A small image classifier, trained from scratch: norm rmsnorm, held-out accuracy 100%.
Rows from block 4, named by matrix and row number. Rows with one number belong to one neuron. Each number is 128 + 24 x the weight over its row's rms, rounded and kept within 0 to 255. All counts start at 0. Numbers have three digits each.
# u: gMLP up (value half) (model.blocks.4.mixer.u.weight, 576x192), inputs 0-191
# v: gMLP up (gate half) (model.blocks.4.mixer.v.weight, 576x192), inputs 0-191
# out: gMLP down (model.blocks.4.mixer.out.weight, 192x576, transposed), outputs 0-191
u.519:132148130071079151106123133130110134144107090132154137159141122095129118135156172118150132177104167115148108143145092117117138142114142091123132167121130139149150126142121124198156133137110114108090141177138130100112109119140169110156189113085136145145157150138101103119138148125100150161148111108110126105156101128117158123110163125136127121148175123146093100116164119116106127158096125138104110116160171146172151124171119100084143134129117140148144131164116111143155133082162156107147139167141096102084156076100150142127107128106116125146065121158140162130134142115109108131
v.519:126129169185157105127126133144124082128148116131102117170118134132108123125123122115104179098146125103131143181111128169127158160125094149129135130125115157082089109122135151126148140140179148116139108117120133128141145172093107142072055165138097142136098159121113122140116134183111129117106120119114147086147119122109144117102163104117097152098143099100176113117167133116121110084123138127159127115130105112095143110121115117119122133140097062127151123096151124100095148115126111133133103133122136136107178181114136127134154090128083142123188160147096091103140115147151108126
out.519:120139130146151106112147168126106102112157138100117084142148106152123141129090094097120173114119093106139129137098143125145103116148103137121118148092085115112113159119100165120123134128156174117126100074125110130110121107117083140099098151137105129076155131121098152145118153127126118144097093097122078104132118144101175128126159146108132150113106141184130114098142132164123121111154171132123144132100084101122152126110110092173129177100151119157131110107116121095097130152160157121137134131143114153062095119133151161159154109143131116116167106066082112109167109108129145137
u.520:124101114150117133169095119137124145156077158115107148136120107135117128153166126158101121094152124113113113123107177103127169098156125175127110124147117134132139178118152141132085137142173121103158139153109148105142162159101058132141086160166118113151067153145107100127128135162126156134121129147169141143108130133112092102140107141149099096152083128090152152165085105120187133129164118118117091161091128112137152137099123144158097100130118109123125114091126120099100128135115102142094128124134131101139168124182095127123130105142133145100124098100161132129173136132138152144
v.520:129111142137159120146140134110132063102169133133114119137147126116090119128135108099107155083158145129132164151112114105144154148118105174126127116155150125090072110112102150105110143139138136161132120136144138127126105153113121161141065153215128108115093122083121119176121148154150119111149116168125175124081122116140138134166127130131117107101080166157147153125081120093126110072145133082159140144092137102122134120093110122111125127143123115133151127082134135120102128150102120163103103124124157151146133184119114116137151109126133139138156171090112096100113124156150138097
out.520:119149113112147159127129124141135144117148125134140126149123103137150147130134135098143115138096143120126141089131106151118122159135126135132122152134074107157134124145122100140147114136121089135100133116105128137107108106138141109113145115079122104138173106163128143081148173086081094128138100106095117106182154147144114106080156130171161151164138085129086169102178174168114153164113128122112165130180125114150118099130178105133132168100128142118113118148126109147140155110149148102123147109140137093137116132088099104155136131114128094169080136119120130153118129165069059108
u.521:133128164180150099155167114135143088122157143145135107132145141137065128164110129148129132118120086135141102138112161134103126123146139141112118125095119123075110119106139100146146136135124125118131131182150129121126132141125112141104109133157138103089099175114125149134128100115140121130113149121136165139067155106152119171139159067163124180075137116135123112096143143104134117106120127073145124126168128142087106111095144143132127109160112125077127160107128142104078120135092116165109128106137133144105156152143096178116088147119124197094121123100106086104140119106100101111
v.521:152124160149149130153185129121155113112137124135090117094169095089118152175154152112119126109104131131167138168174104124131121107135110131132099120153158133126115140128132113149126134071129110149133078153123107131117155165147098119169091156153159111159129145125093140139117175124121134136129133164158146137087101076130102106140107127147106127134093143136119093074117108139139147112142097112146145107131140107164102135147079118149111134143097108126117160086170148107114075105092132127093152088154131115114137153119116134119066083114112109156150122088102115078140122129108146107
out.521:163128071106093147135088155131168128111146107115128138121164100085108112106124128129149182120103138102114165143142136115120169134138080132134128137144122136137067110142118160096160127131110146141068093163140134175125112144121146073092152120164106137141156142138119120114138159113102138118112071127102147113129105094121150108130118165095094114142103127127100149171122119143099125137112145170141108184142156093169125135146129099131161143155089117127131126116180113167127118134113154149163140124135101137119102087132109120129119152096123127126093094128153186114116132078132142124
u.522:108139083101085162133116170134093118146126101139152129103122148079140124117167139152096136157140144130122121097103157144096109120081090105072151161134123164163143146108137117111150118149115102137105157170156121130129144120153153122139170129098127130096121139129088103165170157141069085160174111093118153124166107144136157156099151129134121118174123148163120141136131103111102080156117140156097113164106131158112153119129151113158164128114103152125143099108110127114153141116163153151143123146133094104111135087161117161147136137132152169140094108158150166114137141142095123128
v.522:114130098147171125125134114138148157125121159130119169119101125119125104111137152161143127132151158099096107129114135107174157146146156177154125132108136114122126105136119151127140147143142158129099126102068111118128119103138149099123107092158079083162125101141165170064067112123161142128140144134132121157107108157110121126110160158143141083091099096103129128150102140101134125102111142115184127139146139123168128143137078156096107135121099106137143116150121143137112152175086104079139161119119160167151115103139126084152132157149091094147113154135157126124133109070125115141
out.522:151128139101157111148096081135170130110141118110137146175123119139073069073130133106175117108112127109125125148140090112176102162140151103152106122123147134127136103134153152143104114159107160116107098133119124122129113125141136146114180112128116083127122127129155133118082117159136099080096102126140070114115110142147123121137150137155157125104128114086131093159114142106120141137124146116116116133116107133189125130137108134080076168084125150199117147140146111115140143136107182122147144132123161144137105140124145067126142152149111084115108162122123133177142141115163122133
u.523:148124107088144135173156138055140118140112136067093147097137102111126168099147134122076120102112144111126141123103121113146119111129113141143113102115179123165137131117136163104129135098115153189134086151138140141125143126144124113145097163178156145160098129120108140144141151130124138096114103134163111148154105134125103166123100170098080113141079117089135142158113088128138127140140138112136138148093093107154134130124096161172099104119113103126104137132164157108165114114118140099123100071156153157133113144118106121126120086103141169103151116138170142128167154133157132108
v.523:127107142171143123154160120136143172104110135135104129153100115138078104146090161133153109130156124131137095184131130144138147169145122138141094150146093146094136113114086138156154103132169125120148114116102111095111117137114124162115089141142118135138114181117107154105107098162130181115113126125123118118103064111104141133183170117167127170124165133087135093089149146149141114113115136059153102095142161121132110145136076145105134156145138129120153136142153111121089130127103119128128135135164161115155151171125136104140090099115082103099137123126108132108158105110113087137
out.523:151111138126174110129149134145147140118102094139124147119131104169122117109133148108123100143117146141136140133092082161149099129137167146122103113091125084116157115151165162133138133195130126142142107072125122081151104116124137160174087143110163112134168112119080102177161165127120175114138148095097079136127119171092135119126127143163169147157124134138125129150144122153113176102128138118135122101120139140132131119156083117157150118107144160182116150158115142134136185133145134120108082100128144130097124169103157119173134114148122133123100163123112114158139089155124129147
u.524:149127148154142115104120158135159130094163119111148132189142106121116144144112113109114198100139144110090092161157153107124157125166148148148101133114151161115107120111125121151118152106137140132116113145122110127148141165105114097081125138151120110090113120097132129116095109116120145113076139136146167122095127104160100127119112114119131168099140119158160117141127121098156125078135103143160112085113096117073112085114102123114103127171117075107125145106151161079095093127060105124119181106107117133119121136133108128101106097121099156121159112122078095122120161112130153121
v.524:137130170201165103136183117145137111118149132141128123143133120130099136193143144109123112109112143149144130154158100121128150121138127165128097112168157129118117125104121141157107131078150126141134105137124116144132120168137112142145087150180146108131090123123100149145123158121145178092103149159166158144088094090115080123162114086130143135115115136141174108109130132137154128115141074094140126082139139120163106122119086146120099135149122088121122144095153155096115084159104109143106135106140153128148130138126125130131056089119119109134145153089097120085149102123145126101
out.524:176141116098113153124093139129195136131120121139119149121192127124096127099121128124143150140134130095138126132091144122132106119170104079143138152138098145118095165148134146139122138184104127149107128168128114107126171125138150132126171119141107122128132099130122137126132118148065079109124097114134135077121134105144111139118157138158075136183141102156104130141117150150117136110126171155139126164105164136172118137120138105128173100126047158113152127109209110084126128093101160117132126150118137099140108117115144115115132127123130091139115080168146123126124119120132129145
u.525:134093113106168148134115122110145168107113120105085170145136090137100141120137121131109122088144138119091139140115140110144167099154116165140110069148148145130108133103135165141085147131150137145155118133122139146139145134104104125120087160164090112144087123110128133113108112137163145073098130167144135139125104123135095115139084137132105123138105138101171139181097111120172120069150159108142117139108105134144153129093112159151085133130135079125088126117127127117130134162078097119117131101155152171131109142131070132064114101130129169101139117113141129140136185133154151147
v.525:140107147136150111133186110124154133103111137142173141145144102122109145183145159113135124109146117159154121138163101138174105129147154157129090117143105151121116116143145119133081111068127134155138130137120122156137117156099118146115119151153185111139111130136089140138105120151152135064133153179186147125132094063101076126151115115153140132126104133098148099143142141126158157111155066109133124107143145150120111135123084143135097135140118112125106141129131145132137072135095149116137166110156165135138142177132134094142101115120111132118181157085097112122129134127176144140
out.525:149145091104098132156101126145166153145147120150147148137143119120140152104133130112169124109108150111121152115104102132137110139140124125127120163124071119127122149172123112152141146173118120130104131140111089118117147118133123115128156116087114100155156116141119110105134163121048075142143100115116099064156145143130124087113146158151141141169124112136071184137156152169109160150130143138108127161158143092179117110112113114150156132124091147143122132119163091149133144094153154123145108138128136084127117119086117095147154152127107096155056114126143151146122079123120099111
u.526:174124135145137126116096087148175117111112140084142124160144120116132139147112114126119155136105138114112105175136145118111165145168132121155109133130136131118096148144127090145095134122159115117106126125119120092129170160113108094135125123138125123079108129110131108122119124154111133164088142157146164094089163087149099102073130090139129155122113115117155101119126122107176108077145117158180110090122112106111110090117102088145123117164115115141116118094136126110082076139057084136108180124105100110125136105125142134113094157117124140110121107120089085123146147071131117133
v.526:120126138133170097129154110138145114105143143144149126127129134115138122208129154120132132094114126141119104172179134123131124120134133162122096112160149118102111130096126132137124120066139100120147112143102111128127140160113106165149113131162143103105096133118091146112129130128156147109137146159162146151062105085128098130156126124161119134106121140125138126124130130148157130106140071091168126079131138102147075167119083148153106145148128081136125138133143167129105093165077102139103168086135165121125142149147130077132077116124104112121144142079109150088144092115121100106
out.526:100152135131154111128108116114138119183075129107132129154126170100124091136113083133121108188150159085135114139107168076132147110146132097146150179137111151122123138114109126103076123120130146121114137133143136100109164118128149140120137137113104121112098123123150137124092092138130132107158162121159141127066151076137092159124116124124106121115136150132139076118122127076156139156145122142128095151115125154125111106130130146116137098125116151141137097115162116100103090153097126140108118129095127077152127060130168120139135158089154085157163082129127085096153131117113161163
u.527:109088115144096109146136136107138121120189146111149128107159086088115103136197141092136129126117107103139115163107174128117123156136110164134138168159129171071116118109125164178151120125130089122120099167090104124145124114120118129150100152167137121125155161121129118122133116121126098148164133123153098143082107100160113162132118138130094120142116125118093153144123127116148105130124116128139119151124126092139126179098096121178125112150119110130138159114114162136083113098114141149148120091125100096133142166112107124095129118111106172131108112084172152080104123120057110122
v.527:125129152160158114138155122152132122112146132138133132161146125113098131204150157121154131106146127170138111147159108128151131129119142170118122120160148136112102118107135110145117146080141106122153110143123109145135122171124116166132103148146153094103088151109105137154121135132144151102118154153161160144095090075103097133159142075149151152103135128111158122105123109153149108109137058103163143083134130150153093126098092165109098137149143095130129160115112132106101086142088125153122142118157155144115146155131107132138066109123122137116144159075072118076162118124154118119
out.527:091134115121074145149104166088131130137161123105121142142133158098117122106135156143132144139164156090110107121125125116129142125118115097088150149127149152128131160140089158149140118135082105110117136179109136162076101107148135115127171149154083121108118142129131162082102133131127109164103123123131125089129126154139120107123149163097116143128112153137111164170099105113112118190145152156124126132147162133154128164143112104126144147141081120138121101137137104128145106070120141129129117150131108113150093086101104153107116130104157185146082076105158198080108149121132124136
u.528:117172096158100149128133140129117111158099160158110104127168155100148124109139134142120144163092139072096124118125158133110119092120096106118161140111115138140146147124097174126186148153124119094114122147156136113115186101164140102148151106113077131154144104142120141109098155120134126142129114096110106131117143166101140147114181176113122076139100143154102089145120153097111123147115165159126146149124129101159124176154134112093167125091118131133160114102107142148140148122130143122109124157112091108120133070132177131134151168125146107173094092120142145122135113092117151162
v.528:165107178105110110087119116126139156119129103115116132150091079146138151161131127117131122111098153189110084114146084116152154125117192114131126107107168111111110135144111075147079142133122143114124128138123123141126115152106139119096140117133143148110147086142150111113130120101096159179149142133128174115134148072119125109099106124117129172093158127171130177106128119115107115134130057133133106138154136122103127100134097135124112104133116094130101164158111100109140106090134139138099097145124151148139110127074082152147082092105104151129120152142123085114117112148107091107
out.528:136121121112113146069103168105103139117102101101115152159066111108122111134107166112157141122120165142124100060152111147144159154122117164117165112147150154126136118118139084143092088137137121133142143105119150177080076130117152093094125156074131113129149135148106135109118093116096150125139149126101131142213127153157119116104109120114112126123189137143125156074133109106126102121104116114145108123149135151105164073122123133141094144130138117145127151124141077145125124088145133091112127149150155130157130160107091135155116105102114115142144150141121122157126113122123099142
u.529:122145089117114155144094165099126112134124137069104123099127117072111135107125141141111157113113096072109135116084138088084129093118122096134124150099180141152142145119144140176117123133101134120133117160155124081103142136136088105159149111138134136097144129087092107128109114116155133152145097117125137142128144141157138137147117149115147084136125151141108090145113096130124136135152164119119143124122136096105140159138086092156162146120137133152132118082142156148141132106116158137150176108151085099157096105130147098094085140125146160099163109129129167144119131125118216167
v.529:158110130132107075144121143127131135151125157166098164127145112150116131197077139143155152127135132102121096159138146141130163136119127141134148137157143142103108119109096140168124154106161161126113074136101115117133149127134142130137125103108100105149119142153117146098098104126109158115152142112133165154094076094130129138131134136151108144108135078138119102074142160134125135132123096125191110122099149130161128146114117160108103091184099127126145150145117135100072101122128086108123145143116173114109142157122123092106110104116076074143161125119167126134149112078112123082
out.529:115101117126141127117148140115124154167138143138170132129145102136128163126113127118128110143173119160122157129127134131116111147111104103154142156156106126167121148173104102095157155114126108114122139128104120134123100136127116119143122144146132127143086125145145135133149176085158142141065152102126129108143142084117140140112126120126133125182114111103166132163117104116106158115113140119145200093137144132124169152125137116101119108187186117119104080197098152132144076141142107079128107147107122182136153151098106116107158127130149131146064112093134138129108174115139102082
u.530:112153128102108144121157143117115122125140126137139089152125139127136122121123152122117120102126154102141114139201160075120092136111101151102156142145102141138141158155107132100160133145120075107118148104114130133105155118141133139105140132179129105143138144175134127107114144130085085148150111098143081100112138136158140140094163186162104106146127119167088142111087110130113115147130155155125147167096125116171110160140138110143138172100127167141163107098157116143119130100122141117081133143092119121093129161157157147138199160137148128151086109082131128070131119141119106133
v.530:122115123090136129116158141120114122129128121105128142144136128117156180168102126087147081147108145149146089122122106115103157163106161119124131123123202146113109128109139092160098154105140142100172119158073122139119129146136143099169161084106181166095090127090161116133116112094120107151144153133140143105121110127145127093105136080142121151095170133135134153089153082164134127114134086139137117097133108129113136108114139160140101110133142110172127151140129112086134125117120130141112111121133125140098115106067095160110084101067116160136148146131069120119111134140118110121
out.530:131125107107146149132086186128106103148109125074101135141114143149138115153087168128120150139155148131145096132121118130136150142081144137107126128155178128107127109074164088146099118108146113126158141123161162142095124127128158096121121131106094145147149089120095117151110091155099131132149119155125163193147097114128121147114096097146120141120151151120135125113103114079134059136106093120118105128151100149099168095149116152112128127109129130156171135136105079127101110075137101129102134146169138140182160113132097111130109116105144119136141171178118154119129100101126115147
u.531:131102129171180118161160164105142128098160148120127140164135135111085106154137106140112140073140119122113111144116159108145142126139127174125100123153133160098107121112155110154123133115139123123141123165139126117125107146105101133114090173192148090103071158078119143143124082144144139103102143157155152152076105100136091169148141122160120146107117111121142139161095125124163111101150119075150115117109123115112116134075113146130098131137119086122118147109157118099113107136079109146111133085132135124130145185142093145114096097121122189122137142090107102116142106115124141133
v.531:150124144158150112155160135120155111119158141142129108143175094109096145175136146104151153096130130132172136184173121101112119111139124128163109127170167132104112123123135103168111129057126122131128085126130108124116135155118089129136097111182142117125131127127100133135109153121124141113117127180154147146100105061126103117152118123146132138113143125128131096113108151127141151122141081121140146100141153107146103158126068101129126150149122096115114159100163158125109053122106132129124161116147140143141150188123134112122090112114101112123167151078098110071114123113139154112
out.531:146132070135068146144092134105151116124160106131125118107171105089123141099133124097170156125123151101142162108126121131136148122136124113138150157135123126140106157164100153147143139139117144134106106158123116144107132095135116084110128126134088120112148094135128157101119153128091114160110106137092138057156134110120135067101129142098095130136089136167086174154127143148090133157110146170146152163148173125153148112126116078140149126139064101126115129093166126134131108092153163117135112184128122098149107114104118147134161153097125117135106108141131151154105136076121117136
u.532:114123161084136148107094091131112143111141109094166144153123150142126104145169146141074129151131175156114079139144113107148156077132178116109088114110134110113153169131183147149152121162131095110128160157153140104130093144120109132134155145152122096125129139115074103157158159159135118166122126117136126142120143161125134075127140117121166134122129133134167153184107066096169096129137110167115099086160133135139136132127135102134100154112104119153128094135126129131149138113117090129139135123127101130103144082157130105140100127151158176120072138106126146130162146142126139146
v.532:149149143146150113173163129105172119100132102105119107115159103115119157150113136137098127083155147113125119156136103119155086138147118121131105160154137123132130161131150093148117121073118122165128105139129118132115169132117119149130083121166167130148098154104115158132119108152103121115146125180183105122135123095147070159131131136159095165124128143114131094107128113094135149130154097135138108134143123081162114111137084107147135130113109162133118165130142151143125051097102132106115141095142120126145168202114145163140115080126115135125144102092125125074120133135125088093
out.532:140183099128151146174133102168147127142105108150128126127121137123146141143110141128085108127119159097161158111133131133085082150138139119134157133163148117119127101098152104104138126096141109154129133104100151117138180089142129096118150073095113139176120089159150106093137133130066106160162107141107105138162137138119120149110131107137081141174133099134145119119155140120127126118096095133152127145151090105095156079162121153129173123091154115157127121133140145161130136090119100100126156133171148144182148148136113125149121131116116068131152161168161146139101127156140104142
u.533:135081126146145119108145093136141134100183145159172160153135095118089153177131079125168124126105136164152147142141143092134125138177142142124099087158138131086097112129128135123090109120149107110136139115160140087126107150108109153112126129156130137080155152118149122156144133135123124147115148166155143130081145069188081100126102094150134144125158126151133111113095160146167154102159109140131096137132122126103106081127141086130090113149158129099107130118158125142100085112087100165102141126103144131124127137131116136124119132138125134128123133105080066114143161140114137106
v.533:136145162132181139168129095132126148106115116129131137127131124118106129184125165148099126085124131159106135149159094132147128101122123136124086099168171099140129132106135110113092105097141128141138120131132123120112136184127092149137103127168147112121091140113080132149127145168156144078099130158158168147101106113111100110138100113166121138119093122110168089121103109148148137109149075096134113072117159125150112146111101117150089148133116124131117127111160157106130098181093097137129175103155165137114121154166110089133081099135127128096153147111094143117164106132159139102
out.533:144139147143102144129150105105170121131156117114116103102157145093117120094146121155094149118137146124149108185144167110125150127140093106118097131153165176134092132091123130133125136090131131115144131171100103175138160174117133100095147109188116159147083133116141124104116138137145095141115068153148177147089115098154157135157107137123097144113103135116152104149099103104149107136093130137138103145116140116128116163153109138138146123161104117136136147133157151105149102171082127146149149134130119132134118083168084133100122149122143152100133086139165161081105133078144130094
u.534:177114144156104084117120162142164131143127121122138137114133101143133145132135094128150139097106089105124147157103132123146147138115141163147162124135167106127108129176099141127115181131131168125090087093091068128149106126126146113075118145152139095126120110144159134104122093088125121177129149130110156123115147093138129145124111156129125130095109075175118143132136156166093134111140127154151139090106125114115134097092086153156121102174114092118099164108135149108134100158128127136133159114111144139122080132117099160144127143109094157110138134117126111136098086066081170110
v.534:138122147164143099156146132154123133122122147146131137129137134122106129193134152119131128101157124138143126144143117145149134137106141147130124143153150114116116116118125087176116144074144125122142098127109093141132126169123135140161109127120143090111079147121114144132112125129133143133131155150161191150101073100132108128163105067172136125102118138120168098101141132144140119107151061097151140057126152159111112123090082151112096115176125096141130128133119141091097093161105109141127182114156143153148126163129112105138056113124094103125142153097089124116131116116125122092
out.534:101153140117099140172094138116146140153118127133144137143121166102117117115119159178138134138132141115090108126165097135124125134133148086088106128091129149127137148176127140126138101158052092112107191188117136131088123128138134170145184109141102119119111132141128122100111097147174145121112130107169128080129137167116111104143146155165152128142114166099123146153103096110143145175144130127113132127135167140148118134146137117110152157130102158129136107150165117131131144105098140122137132134125113115141129101142131136105085161158170173132066098143146171083134125157168118148
u.535:144104090092119115177131177126161125110133134076142154105149115069132127120184135138108136132143137106116116124088145135167146152119106161127107151141130139148093142126136128152140157136118127117104115182114096135156122157120136132162122166155173106106093168096103119171145116139115093142143125137149128134111106118166116162132103154138089129141071098123106159148132085134152119096144120121159096140094133114149112150088090142176119096160095139134132152116134136104122121124072118163135124070116118095112134132146096155126108113121116167132109109112148156077142103123078140121
v.535:130139189135185122093179119138126109130100112174123112125151153092131139190130159112142121131137109130171144158183125138114125130122102125131115122151137158110136112125126096129128138054141128113137114126121130162118142136115119138143136132137151122123116128139130147102106147129110121096139155170182162152091106105117094101150118090150113122126131149104142095110159135133154135128132033107123138072154167140130102160135064152123117143155114103131134146115132142117118073145124135094109141097164154136117140154134154102134089126114102073135171152104102124109122129101154123130
out.535:104134090178098136140121153118152124129169127115139118153160130124119142145128133155134166123153143087134133128127146132126151104113125126082103142144162145139113162131130146191126125102120106122161143183108123161098143134112091093119159137150074139081120125127129134105104113148122107174093129131127158101128134089137142127102145109135150145105105151162144156147101107107128111134129115147116117116140125116093107129127125100143143146192084118108127135102152095078097108106125143133126155157138107117173119110166085163120083095133130167115138083115052174091110135106169153136
u.536:139115111138147100144075094181150132092142151099126166161115131151115102155122141145117134114120119134094096157098133166127160159139118189140108127153128130141132106098153121140130159130170129078117138125110102101164161151095084149122100119158117082121124131127125129142154098159120157124089133100153122165126146107124115139108113133127137172134111085101173150153124157129164105110141117136176116110127081096101094126110083133137104105162128102140136127135109110118110110160081070146105139108128157149146157144170125153117093149128130150124098121116129132078172097093134109138
v.536:126145118185112132174118116140134163081143124157118101162147103110076103159151171120162101135144113131117113144134122161163102107142146113132092157171107132109085136092125128148162104115166106110152116130147077118127107130136109131134107129134111113119125142108071145132105128120130152109113110152104130163078083112144143118174148109178167147102132160139143080126146138115133150096103134087166127122137136149137138148117094131118149173101141130102131157117118182126099148141108141110138164144133133122132122131174140102135072127160093152130135125124068160121170099104136145108
out.536:118116147109130113129174118152126094145103131141192146129128151150099153158122129161164123114150147083166123114116131118087176125110162150112140115145166117131083094128136138124134106102130111128134142134132119087099107133113152153133127101136159143136130168141151124141155079095150158101122164127144182119124132093147128129137146086140152156092189113111139121124159119152120124157131119125145089080152117137121060137138148157116153110214098145083117075147155112141094136107119119167136137108131136142123133130117152121116065134110108143097151161144126133098118139124133152141
u.538:181109136157140116128084089137157106116123138096132117147128097111112141153117120135126150115100132118137128163125155112098163139157141125151097133116137135100097139136139081145101153116163117123118121130123111088141169186116087103126135105142126139089120124128146103120130131151111131174092114155135160105100182085151114097078116104141134161109120114109152109123113143111158102085134114156172105121141102079104109093135102065158124124189118101120115111107138142114082076131074080150117167132114113115129159112125155131110113142112114142111116104132097095131140144078134126124
v.538:100128166183169100161154149131128118126136146133159152135148157123124126170124127109127139124105121125139123175145138127116143116116151151138100139157145142099121125119150112153135136044142132123137123133077139115119107131143094119157125117168118117109104125117100143126102126108152143111127156164172152150091121098112097102139160126160134133085087116143146143157119108138151135127148067131156110089130131106176098147126097123145119117155118052147136114116140146101106062156088116132099159115142164151138150122137154073125088107092123134138148166074114123112140096111116137102
out.538:114143129126170110112107098117130104150107130118114102164138158143083109122086091131136140178155155084148120150129183085121146132158135102160156153141110148113135118104105109121089113135121159120113130107159141110105152133121156131083143120127101149114110113117157134114088082140134134118122153136137133126087148086162100174104123101134141122105165120143124066103139138088151140130123131154128094156090146173122105110141149127090125120116110179113145121117170103087077094126089125135131126125090125087139122101126155134138139164136127069150175091134107076123131135116137124145
u.539:142142147117119128137133119165168162092155104111170115189135084125143155138151147118142147108119147146124103191162088126135150156138170173113088122124135123119097130177143120147113135118145091120110137114076128128149122158115088116123118128154157147124111150128124095134125130128115119145132132135152131098118123100125112074057144120147134127131141086125154183108135108167136125108145070151141111083102099100184118139122101125140051154113124116156120142143126134134130134119104114132122158107129113101088165126115089134128093072131112159100154154122127139097148117129142126120
v.539:142130125126162071142175118129117103131149144150134119099108107130112145163145161099139131139101110152172134132096112173163122177114128155100115141105152125121126071119142116128159138082126129141117119118113114119148120176137157140156114107112190110152126163130113115170158138120130133128149124147158134165137098124154121149118117102141103124120134074113115106077165127146131121134109050134139124117129097155116083140137111155152107096149142135138149159164123185121137111154129113138151120070139170133101150168133147121159094131110068114120134155139112104123141085127129114078
out.539:181126123148127099147124111155119129108099134114120079168124085123120124155126134090159130137098109168151131123111094193178086144139162158143095112103107090110095137170132108140117127130130114145132136078119137110160127127147142111155147090109205113144151100135113133170132117120106129128139139163130126130117122138131115131116144103150112111090140114134123142078111178176136144100116107111145152160120092146128094088091145108128107106134174132128127171138108133126135141149148134158101154134104133146149124163135108146143143116122098138122117195145086071140130103121134074120
u.540:123089076142095137138082130119123153113127120113111143106125101145102087135175072137129078138160143122122133145063177127146133124119119134148142152191102156093124144095117190156129135164167137147124111149113100115184117130095158147143105150114106136155107124108156121147143096148136133167146099111098143121137066113120157153163113110127138127136154105097164152155123121120120091112107154112138151148075136134098151130085132144124108121146133106129141124145131101092126157120130127153143110142164148131177115113127079126091130094119128097125120121134138151132122154112070125138
v.540:154121152161152126120164149145139130136163132191148131123162136117140164132133133123134130099168121140137171155146113161104100151121123157101135085156171153128143110154152129131129161126138132132135100089096098167133139156118137118150140140108166126081090106145126116135124156115086102128119147140153155115142085118105103131111104112132187140140132151126179124119148122168125115097146128149134151056120124146096069101130104114139123129184146109136135145109130102092137065131117131143113146109142119185135116183076128139144096118093131124154149133112075121125122127133153165147
out.540:145143172107148189082129117119175119096136101138120105120117157096156117096141182140108128140097134161105121100180110116126125109152162132142084095077143152150162116152115107156156087132091108138127141108134148132099121139145123127131145132103130163128158142135093099144068125137128130114103127118127106129148122132114098094110112142115111110148132169167091130101138104152141137124098124142125117129133193125144127116203093106110137158128151133141119146088143117173156116098114121103124112092103135130099145152134176116132133101134140142134147114178155130145105098175165146169
u.541:152106129124121077097117104187152119112137085097133155128139086152123119154156127107154115118126125156154140168115105159122128160120120188142119148145117126119105108118137122127130163103152111122119095109093090148194142162089119130107087130143163083151138119144153099154176110114104150146129139136135138105124122077152121129121105105117097161121157085107154144145165130149130104105116068153149118099134080102116108122106101137171130095160124106149115168144101122134121103130123118179133139095132129134092162140126107158116082114119089145092119136122133127106099114090096104109
v.541:135114134156136110177151135149145149112149150148137127144158098126106132185161153117175111130135152150117100141164113150155133135122155150113106118157138119112114132118128126136103135102116112108113104149110096148142099182119141167174111135129172128101096168097089135138122117125145127113109154151148141126105098087101111118147134105166160151100137156132156142103133114159142137107142068097157140070130148142127078146094110144116099121167132114143107181131130144107116082139102121169127129125140146161107160160122117120141073096127131130115140133079063124081143100143157091126
out.541:065166124138111140146103142115135156149162105137135140168143149114116107106110107135131156118138142078134132122149140104145105139149130112110146125151144151120127162162118154123142129154087111116124164163135152171100132111146133137099157120146086110117105151135133132099082132140117089161108129101163091085102132132166091131142186164125086120137136138149112134124097105133125142170164164155112119176122154129175139139137167106115145140118099130147120097120188127134134116089107170140109095130110123104144112119121116156131142144104161169132106076090133150089097114158171155174
u.542:154114103135124095144128140137144101117129146098105128120139120095114117145134142090128160085135118090154118127111160147137158160122139216133121141123144130139100127166145130135154164112152134139115104110067117152161118145138133094134122144157134103124087147147122131123102100137089120153137137135148148133104123115135118130092134145126110076103091077112092148115124100134140128108138115156166127144071107132130096126079122141148096105169096107136133147102190135067088117134076129137129153065124130130155123144150113142173144106120107120137180134130117117131135081095143170122
v.542:139103106114149127161121084182110126138103123133155160136114114123164133151170099139126143124137116151140119155114118146125112139102126119116119119161150124142122095092175097140088137109163131098145138150122105084180172212103133154144148090111159122143131149116145089176154135155139103123169094159155154144136097121141135122119085111174112125150116077067180098117134137104124112121141098117113110117115108137114127133131116113159080086138149120138113115143121137140139121176149113172148148108133143125112160150168093109127097121108090109110124118159111125097106128127119125095
out.542:141101090152131111135161107144113124103123157111119086152138064120150137140134106088169132125093120140133141126135100171145103161109138195161115121108090080135089113121083124127137138131138122135129111089135119133161113113147140123142109106096166112120184118132132120163132156102126178137126125131080109129119145119129147118095126147126151109084095111132100125069166164168098153105096140119155167147155106103153090116143132103138114128152162145114127178124118133141118151135168145175119121100119131119109138155105136150134130114115109101175136109127082065122109121102099115113
u.543:164135135144144144120115092124183129091147143096128143105120099129152147085166115143101128104105074113103109140118154144157148135167134166132112110124138112129107150146115130143104110141147139129111094144111123132145154186081092112109104128134162152094120146120139122104130110156100112130109137118142119133112134134140097138107091088146112110133116140085124149100122140129154135091142149123158107147145139115078099126102125138133050117163125087128066155088109117126091131122080121109110144078130112132153120161161048179096135097130132142094153096138122124095128133114114139113
v.543:143143121142155078127180104110115110120139136159110114088116110125111143159140179106145121135080114142166140143127109162189124157117127179120123129107139109104130086131131114153175143077131130149107110112112109123130106185127156145144126122119173090156123157137095142156144165137127157141144124141141139155131111122155125154158119098151095107101127091111097085072172146154128145142104082115138137122147134147126084128143105139128094113148127118127143157149122156126132114135135128116137127073140170135123132170143146123163093123127071088149138144125089112098143077116136146083
out.543:133113112104141096169111098127149103160111122121130113131136111141138122114139129133165130174158117112161144106084148151144118135124141125119116153148134138142133152156110107121114169166088090094133148159102122145160139157110143123148163098110154121166109105173128120122128124123136128166127161148128143100112146131180135155117109109155140111136114114099111165122134132118166170078111119168138149169120119140126093154094135136157178092140112190118122166143148125096117140109084094155132111139092118121115129132113073163085105186119116146145061092146111124119118130091108095091